{"model": "image captioner", "dataset": "scattered letters and digits in many colours", "train_examples": 48750, "image_size": 40, "crop_scale_min": 1, "horizontal_flip": false, "rotation_deg": 10, "tokenizer": "word", "vocab_size": 53, "encoder_arch": "swin", "encoder_norm": "rmsnorm", "encoder_norm_position": "pre", "encoder_activation": "gelu", "encoder_mlp_ratio": 2, "encoder_head_dim": 64, "encoder_fused_qkv": true, "encoder_bias": "none", "encoder_qk_norm": false, "encoder_layer_scale_init": 1.0, "encoder_parallel_block": false, "encoder_inner_norm": false, "encoder_patch_size": [2, 2], "encoder_depths": [3, 6, 6], "encoder_widths": [64, 128, 256], "fusion": "prefix", "decoder_width": 128, "decoder_layers": 12, "decoder_norm": "layernorm", "decoder_norm_position": "pre", "decoder_activation": "gelu", "decoder_mlp_ratio": 4, "decoder_head_dim": 32, "decoder_fused_qkv": false, "decoder_bias": "all", "decoder_qk_norm": false, "decoder_parallel_block": false, "decoder_inner_norm": false, "decoder_positions": "learned", "decoder_prefix_bidirectional": true, "decoder_connector": "mlp", "decoder_tie_embeddings": false, "init": "trunc_normal_002", "residual_init": "none", "optimizer": "muon", "muon_scale": "match_rms_adamw", "lr": 0.0029, "momentum": 0.95, "nesterov": true, "orthogonalizer": "newton_schulz_5", "adamw_lr_other_params": 0.001, "grad_clip": 3.0, "steps": 13200, "batch_size": 128, "epochs": 34.7, "lr_schedule": "step", "warmup_steps": 660, "weight_decay": 0.2, "adamw_weight_decay_other_params": 0}
Rows from block 8 of the text decoder of a small image captioner, named by matrix and row number. Rows with one number belong to one neuron. Each number is 128 + 24 x the weight over its row's rms, rounded and kept within 0 to 255. All counts start at 0. Numbers have three digits each.
After each neuron's rows are labels from the 100 texts, of 14976, where the neuron reaches its highest value: "fires on" is the input token at the peak. Only what is clearly more common there than usual is listed. The data: scattered letters and digits in many colours.
# fc1: MLP up (decoder.blocks.8.mlp.fc1.weight, 512x128), inputs 64-127
# fc2: MLP down (decoder.blocks.8.mlp.fc2.weight, 128x512, transposed), outputs 64-127

fc1.140:131094101064097103120134159128127163150141149104122109138147123140125124172157100154083115096106106114134107123124162125116105160112114180118134169144120136154148109138144083157096118163103159
fc2.140:116102103130085146143153134105143146121173126147128153127166122135134079121115119125124121159126115139114115121190136112111133126127166150079088146156098149180139117115093119108134135110125117
fires on: ","

fc1.145:124158119099134155156090124153144140094096146102105085153146080147085118138120144114150142107108145132148151134177113121132123158062102134129144138077123135144121115098150148118129151142090119
fc2.145:136133118117113146121121131147128085122143117092161087160130139157086135089086181097142149085142155139126131137116151130169118131129163089164140135088132146169091153146131090106158117122133125
fires on: "x"; "7"; "y"; "v"

fc1.498:097137096176124123122128121142097136126080153120118160069149135155092089129117179134133121090126133115132118130130124085142120109107105123135156107163167142117085155129118132161147136166125152
fc2.498:133132090132161121159153105150135105168105092123117111154161129171129122097146128123148116075128151081156087116185150094113110148162139114144148117130117098106115084126154136156113166107144101
fires on: "green"; "brown"; "black"

fc1.407:114103133171109122110151139130144127189149160170120083103147108116127142075145184117104120143108131124126128143111163074129121164122131123135125085148139105147155121122099137119138107163082118
fc2.407:129153116125110128148100150122146158119162109141112054122181138114092181088172133106134161166177111127115122165129150083116139107149129138136115136113166144117146075107123140174101121121164127
fires on: "brown"; "orange"; "red"; "pink"

fc1.410:168141145171089142114125147155128140143121142098157161143112137136164175131151139116121124119147104150158143091128166124136091107112115135147155124128113111075108090115163138110067091136113131
fc2.410:140134119135085123148151132156106115140143161121118168127124112138170168108138167145152126079114110152153148111083186123117130115145147088164128093159138154114123134150123111113090127112136180
fires on: "1"; "i"; "7"; "2"

fc1.59:112146130110110151124129149116107134083148097108100057156154150140115130098137123125101121174151152125124158099145142134143133154104108110098146119131155082141136131118184147124144155122117127
fc2.59:143110116088136151098159156131113166146145081118081119137135159145100122115075152140121109133123122130142155158150133147138142133109202075107139141118091101146129144165191128084145138174134102
fires on: "j"; "7"; "n"; "1"

fc1.229:133190099114156137116111139134119110145141174121129120108130125150135094117123147115133114096169131147140139112149168131130111155152119095137148108090107104157131108119163186106125165176124131
fc2.229:137108110116109101137120101119121176133113159161155146084148076188108096113099142117206134124134139119096116106149096113130099129147087128091135143112147149134128131172115118140137127135120162
fires on: ","; "green"

fc1.508:119123126107129129131113136077126129137084130128138120108145105138138108108083142145113107114101142119116076148131141116149145139112114136133132148136092148121116106110110145137085125168153148
fc2.508:139121097125126117143099105104127146115136137136137109143174131162105194143107128102098172095099129123117120152084128114120123126098109170124146166150101159128152101124106113148126139176173144
fires on: "x"; "o"; "g"; "q"

fc1.89:118123137141100100091142161139148119117123168158137160145149107123098132113131122141153154104103173145155092141177123095093099138147080121109147135081089133098153134083136116117152123125111154
fc2.89:178121160127139127179117082129118110151122138139126152126149171145132119186104144126138135127143100114143133123168128090114170162154126147143115139147143177146117100101078132081095155076138124
fires on: "x"; "v"; "u"; "n"

fc1.304:137134144135104078150128092144142153137136147137134144123137125103099147095114116138118125172112149133106116166145145099096124162136051140146134109156123161090150094155111127151120089127089139
fc2.304:106099116147116096155110130156120165157110193125120139082105122111122146133144135124087072173126115115136116095122131108089117123130140097162154124104149137124172165096140108151107175161128144
fires on: ","

fc1.301:122079101197093135139112123161109100117125122100135129124152169117141116094126148138104162128092128117088139161145155110112153111151132123142151145135124103150099162102128157140113125109091111
fc2.301:113138096225107110136132133124162111108148147129121102129099135123089113142118129111116112088124122152153148126092080120131141115181120089119127162139110125114145142088114122157090111104164111
fires on: "brown"; "green"

fc1.490:117152134157105098095180129123124146107105111119129089135146134111133125087132169143134170102134122150099099142105108161123125085145112115146125113143160138153073104143109138129154144125110156
fc2.490:101100137118099122147095139101102149163147157109122171119097093111157131143156134149109127130140141117128082105138170162092167125099103110159157149153155100110142103126112066115124098163139119
fires on: "<end>"

fc1.128:160147103158137107123108121127126092146126096081136132149137127128117138131135088171135154083097206127138114151169083123119118131122107087151144157164112100113095124124158125164120124167143147
fc2.128:164107091100127143084136169123147139157081156104115115135108110144118133127125184103116117138145096096143132148107138131115151124102117099151157076124144090143144114153143124113113119125176108
fires on: "x"

fc1.1:129126102106138151134166145182123142093128111130113126081104172114088111168125143184143103086161120127156119144096092145162127109130157090127113099122124174123124113152072099121132119132128144
fc2.1:103154168124119133193136066158133083147152118145132094121114164149128111163132119097113125124156106134112156132131124125098128139144165084104144124082125154099118116123100130143113125129092125
fires on: ","

fc1.332:150148097143110143133121138147124125092103124121105118131129156117155110117121118108096140110128140139144133145129072152090138113118141060202122117164126116134134157126156112113146104138113145
fc2.332:152140113127137090161137129144164150115091119107106126108126130126130142113172103130098105118137157149147152126115107110108104143127194082124135103132129144160141184147133126144172097113125116
fires on: "j"; "l"; "7"; "1"

fc1.436:125165138125139151116120173147131106094121130141132124061087121133128103157114127144128130133149114103156094130137110135161151154132110096133136120140171094119118145114080137077119123139128149
fc2.436:136101123145154144139134125085130194162141137166151116128119078147166125097137113156102115156124112117147113100151080095099140114123119081144119101166147141108133144131114172085149107148091142
fires on: "x"; "a"; "4"

fc1.88:148152126108086119114126112140101092148181105089119118144127135157178105132103177139129157137138129118116127147106129105114135141121112096163096166172100126145138160112123135112125113133099123
fc2.88:111113135174155158134149164121100165149124170146167126119159107098112098145137128158052159125116160100144144145140096154121126132119105112106164094110143124087130127131165117171131127154142166
fires on: "j"; "v"; "6"; "u"

fc1.324:154106144119096140160136152171107093121125153125117070161139154151097114131136118101147132132131137101108110118172182129180127170126114086104158123183149143089145091093132127083119160151086136
fc2.324:179129152139111139115134113139119095160169167173137094129156157124110138145116108139094118146122171132141105116140119186115139141135155065151122135166150111139154153134068149135135146122087132
fires on: "x"; "a"; "f"; "t"

fc1.72:100116142143127132124129127139120093116159097129136125108111127105139158159136109110156194122094099127158155159167148125127117124126167103125130110117141126126115148141137156144138158160127125
fc2.72:129127123088143127172158139130111104091176144080101125080101120110163135118145116166126171137130098152133128123143141095136118171120143113080105140110110124116134134120156109139136166136102131
fires on: "1"; "i"; "7"; "q"

fc1.239:146103144117165141167120139141117091121112177150112131153109092129124135164084097102100142100135096116118122142130142103100132148089127174101115111125124164103133159138145162130111127123151124
fc2.239:125088166143158169144126192135126073089131161124098137135116132112106136124112100080114161084133127114105152155116107105121125161096135143114116111136136139120088155126181118107102088145131095
fires on: "<end>"

fc1.284:132098107103120184120154117152119075148142112113086133156115130144111153141069115110126100143171180082125094093124169123097163174119131096126158154166139114118128119112136107099108080127115115
fc2.284:130119136154135098136157155131160162116127159101082111120102114109151120126168092165105153123105105133163122132102182062124115129138116150131100110160111115131168152161092144131166126170132125
fires on: "green"; "teal"; "red"; "purple"

fc1.44:126156096174128084154130145140096146158120144090082086132153112099172125136141101127135150123191138148149121113150089093100156136107161136085108130137134148128151120179116152117083179126138160
fc2.44:100133155184106078133144150104083125161124116122131118139143160103176101107128128115116147108174131103127126118148091170169151129133169149120091100138160149114139143183126138099105163101132143
fires on: "1"; "i"; "j"

fc1.381:134121120153050115147135157171114154115138128086136121133151174141091160129127104110098112143117113118130152124162118140138112083157091133150092168122134147116104128119160109096105126125111111
fc2.381:117160121095153067187109100169136155135147134137118142143107164189125098145163136131112167129114133163103136108147096147099137125142127107144131151143109132134162131127108110124135141165107073
fires on: "x"; "o"; "f"; "a"

fc1.326:136093158125158153141126151138112128136148148110107108117138145126155089128129134113107107125135120095132142151129142136188162138126143117154116093154160166138098153146089171110109126121134129
fc2.326:121121124128090105128137122119158127133089101126156153153128107118133166140082116170179152095087144122103134153108089073124125129153142139148158154162130135157123111155166077109144092137160156
fires on: ","

fc1.167:094107137134117103125095172140110129102116120119159101163143084143087130197137126166127128093141116123145143109131146148098120086119112080093135099123096122152152160150120142149155147128130111
fc2.167:105101116112132124118107157102130144105083131137135126177116113121191143143153142130136129145136086113146147076140153117096121092141141173133106103123110145161120132148113124109144130139128096
fires on: "j"; "x"; "u"

fc1.383:144151105067144116104133122173142140109149138167096124129111096121120107135086117136103092120093094138118146161126075121133130113101167148126149143110112141143124104061148080120111065160070132
fc2.383:132117128162099112116142151122098117147166115171162125138174137127108150110112137155112169129086146142100109175154144109113126138134143104138115105158155095106166121110137141109145162135156144
fires on: "<end>"

fc1.158:114116120153183157115094153139099129085106102146150096097138110139112127110110128131118121130121141102124163140166112112118092129087107096166115120130102150135127116065131134138120105127140156
fc2.158:137081109137158123099124133135155164124142171130131137137121117094102117118095143149137151128131076164090126146086099123109152085115129147104165128138158100158150156136134169101146128122162134
fires on: "green"; "teal"; "red"

fc1.361:119146123159110133134114147160141146130122158097116143156143123137097129113149154168098146105141144099151137128102162137133093114151105110127173127107112121098160149124127188173099146135169119
fc2.361:149152128129102116214128129140166136163095134088127091110089156109117136122111101127161146115126118142091123135092119140146104086118112142124122154144139152111106157141135102103133131116152121
fires on: ","

fc1.488:155139109110151149156163156159134127141147152094118119144141126129119096106098146156124085133118138131121161130188161117122152149121161095120113115147166165122164132146108145162095120105141146
fc2.488:141153093137168096112140132119150130130130135096111128153092118110136150140170103135150102097091119133130119112163128096144111117151101138129148147116103116100141131086124144110136135166147141
fires on: "<end>"; "1"; "j"

fc1.47:160130126143088140136105141137093099112116119149139130144164125128095150109083121145109158160123142133123078129137125077158104119116095133149110166139143162156128140133137082097169139128149148
fc2.47:126148128138098085115134162143125150126087108100133132107173122122118147123155151142147085158104074173170135150065129115114149153121117112150140068103085141142124099130138129164151122154158100
fires on: "j"; "7"

fc1.77:131095120126131134140103153145105097120133122106159124136131143101068124152108150095119144070130156139125140125137140102095093121147098121152146129126116133070090148131117102177146127175128132
fc2.77:125067126154167143168101125123112173135151159107117087172111090143144139095166138105099122111149151142117132132105124140116113099129131093193131126132128160137121115127129092161141159155122097
fires on: "j"; "x"; "o"

fc1.45:128103133125147100147092157162125103121149143089115131177088116114126118121132153117127123126161112081123131109144160124126167139118124113154105101145116138126155124132089176126115135102130152
fc2.45:131136101144116143119170115099103175149114160144140119136148121146095146141120093149098105149085142130130109166106107132145104124138156106102162114117160096125126176128146072142151111152115169
fires on: "4"; "l"; "a"

fc1.359:137141139127113128134150112154129114172115112141125124106135154145122095167119098099155165091141144101111116183110099164137130099130100123102168126180151112123139123179163121077114139130086130
fc2.359:127167125147126146181125109131162139167142097159151133100121146142122104167082131106109172125122147131133110142116094140071147095146116142100116130180113115094101127145110154156096160151102150
fires on: ","